config.yaml
dataset: "drum patterns on synthesised drum kits"
train_examples: 26041
n_mels: 40
kernel_size: 5
rnn: "gru"
beta1: 0.95
beta2: 0.999
max_grad_norm: 0.5
Rows from block 3 of a small multi-label audio tagger, named by matrix and row number. Each number is 128 + 24 x the weight over its row's rms, rounded and kept within 0 to 255. All counts start at 0. Numbers have three digits each.
Before each channel's rows are labels from the 100 clips, of 14848, where the channel reaches its highest value: "loudest band" is the band of the loudest frequency at the time of the peak. Only what is clearly more common there than usual is listed. The data: drum patterns on synthesised drum kits. In brackets: how many of the 100.
# conv: width-5 conv, stride 2 (model.blocks.3.conv.weight, 128x128x5, each kernel summed), inputs 0-63

loudest band: 500 to 1000 Hz (74)
conv.101:212142118125127136118119089164154127160122139143137106144146094173110148110138137171111102159130153092156115127123151110112126142135135128124167137129092102147104178150087125109138123117151119

loudest band: 250 to 500 Hz (26)
conv.105:155116144109147115095115093136155131124161136134119086158102141113077147128171099190101115154106140149167150136128083087135090104118114123102142111124158132193106149137123163128121095097101093

loudest band: 1000 to 2000 Hz (33)
conv.108:131107106133127127159129103148140138149166141088150107146137113110115137164138120178152108167084111132145123152120135111133143138115143101133096101138150122168174154107101118132097134144109131

loudest band: 2000 to 4000 Hz (33)
conv.63:131148131128119119095104113140099110109148112165088149132145192108147136135125112122102143105155156170117147095178147116133145094133132149111101138136120164096102159086090112121157109115149121

loudest band: 2000 to 4000 Hz (31)
conv.95:144143115103112128139116144129115020108139100101120151103118132138122148152129096138114122119139137224139142083127140156123116153116091122137118153139093138112129113126112106115127123100154124

loudest band: 500 to 1000 Hz (64)
conv.46:187130112131101103119139139119141126128126147134118125116148114147131077147126140062099135145128053140123130132139120126104133131120138121148155124148115143133131133131111138130167127118139064

loudest band: 4000 to 8000 Hz (48)
conv.14:106136120155083147141118116110115167148091152124154100118108123119108161133084078151148169121094079094111117107071116122178128114128114116111106105138088117111157121142079113138093144143098140

loudest band: 1000 to 2000 Hz (31)
conv.118:136145113157097132130130120122141119159154126127172137121129121126075113120131118107160033134078147130184114128142151124157111137132110109180086118105101057126134135117098128116083112147128132

loudest band: 4000 to 8000 Hz (63)
conv.97:151082103088140123132118141126155144162126120129090106159161124159134132142161123160141148146169122159109138164130144131104148161134127136092123137135109136169128152141170156137114112145140096

loudest band: 500 to 1000 Hz (27)
conv.100:174122144127126091109151133147132104098134102103060129129138119157101128121147126078113098136134146113148149119168110208127141144191125154109177148126137077139108109125130138145136127159134105

loudest band: 4000 to 8000 Hz (62)
conv.120:137121119145115111136115107116096149135085119102149093137135133087114147117157117146172163102115084136102126082129129064112094081106158131125095119152127147118160156127107072099091145096125117

loudest band: 4000 to 8000 Hz (65)
conv.68:125146139105142086146120132155125134163136133145142111125115056141118082145141126091120136098127154168165121131111141112161126123122137129138130162142125155135137137145172127136141113109125159

loudest band: 4000 to 8000 Hz (58)
conv.77:108139129165136110133117133143059113097112138125145089141133121139141093073125149142076097088122143146129162157103113096101090167146166163094141116131146143126134122128171162128131115107121129

loudest band: 4000 to 8000 Hz (49)
conv.54:149132114189189095133139130119127103121154126106128146102119120136128093156126131081100159135134134139156145138142090116099104079162138161166118130134146122095145106127149100116167037136168139

loudest band: 500 to 1000 Hz (46)
conv.21:141120131135142112136126065114100137129111143173124138086145072148110115127149135082121135137123136126125101160118096118144142111131115068143125098139137126130106120119081159118113124125116124

loudest band: 4000 to 8000 Hz (63)
conv.18:124153149129077130155117157126078153107068076125139152153119127146119128121111113131090133142101103160087187133156167110156133125121134105118131135147131153152097142111162121116125194125110159

loudest band: 250 to 500 Hz (30)
conv.113:103135115104143129108151122093086155059119132155139136092136154124127168111167142082133145092152128090121117159138129101110100165176124171094159107128135115123151146127165177132137127063111113

loudest band: 4000 to 8000 Hz (60)
conv.104:141121129102103122130138122126135110118154126119088115109123145141122099120135134146134144094144162092126087086167153130115095135121152122124122092141150165111111124133136130124161129128212132

loudest band: 4000 to 8000 Hz (79)
conv.79:145109100121128089128140110102148149157123119133130110109119116118159094112103144085111136099130098128133104113102154159119139099130099111107133160111094122054108100136148130144100185130112129

loudest band: 500 to 1000 Hz (26)
conv.22:150148110123061146105123123073100117072142137113084104126125171149116158160125104110125112088157153151130115120083091101151113141144140153118152074112129107141151168137130151117118123126142098

loudest band: 4000 to 8000 Hz (90)
conv.69:117120137114151139112115127172133099153136138134106139141154143118125146111140108158101113100131135126158114124140112158112121143125081177113132117111091056136141134142132140124110122129168088

loudest band: 500 to 1000 Hz (56)
conv.98:163069130094128138166140129144145110177101125116130107139109065194123116121146117116137121137126141148106118134080140118136126141103130044112121132121148177149138133122110197102128149145127122

loudest band: 4000 to 8000 Hz (65)
conv.29:153133134148124083134137113142102135123088135149128132141143077113115103143136110164090129120107062124090115140115138119141134146126119117146118156158122149139123144153149120135096160141137125

loudest band: 500 to 1000 Hz (72)
conv.6:233143114088096152109160105119156154138113137126134073110129110178126137148122150085141129130115150121138083117107143129131117086127143135119133119132129128145132161103091081099137177120094112

loudest band: 250 to 500 Hz (39)
conv.99:106129123145111105114166103128126125118091111123155133142116117094092150123149110166123093136092080140097109107174109132103122142117128115177105153136149094098125156096135122116087112132157101

loudest band: 4000 to 8000 Hz (76)
conv.70:155109135093092132113143151151120072081158121117097141124096149133147123114102116123124109067128124061120101082149134190126126140135124145129128105156135121094110141141155114133136134143199155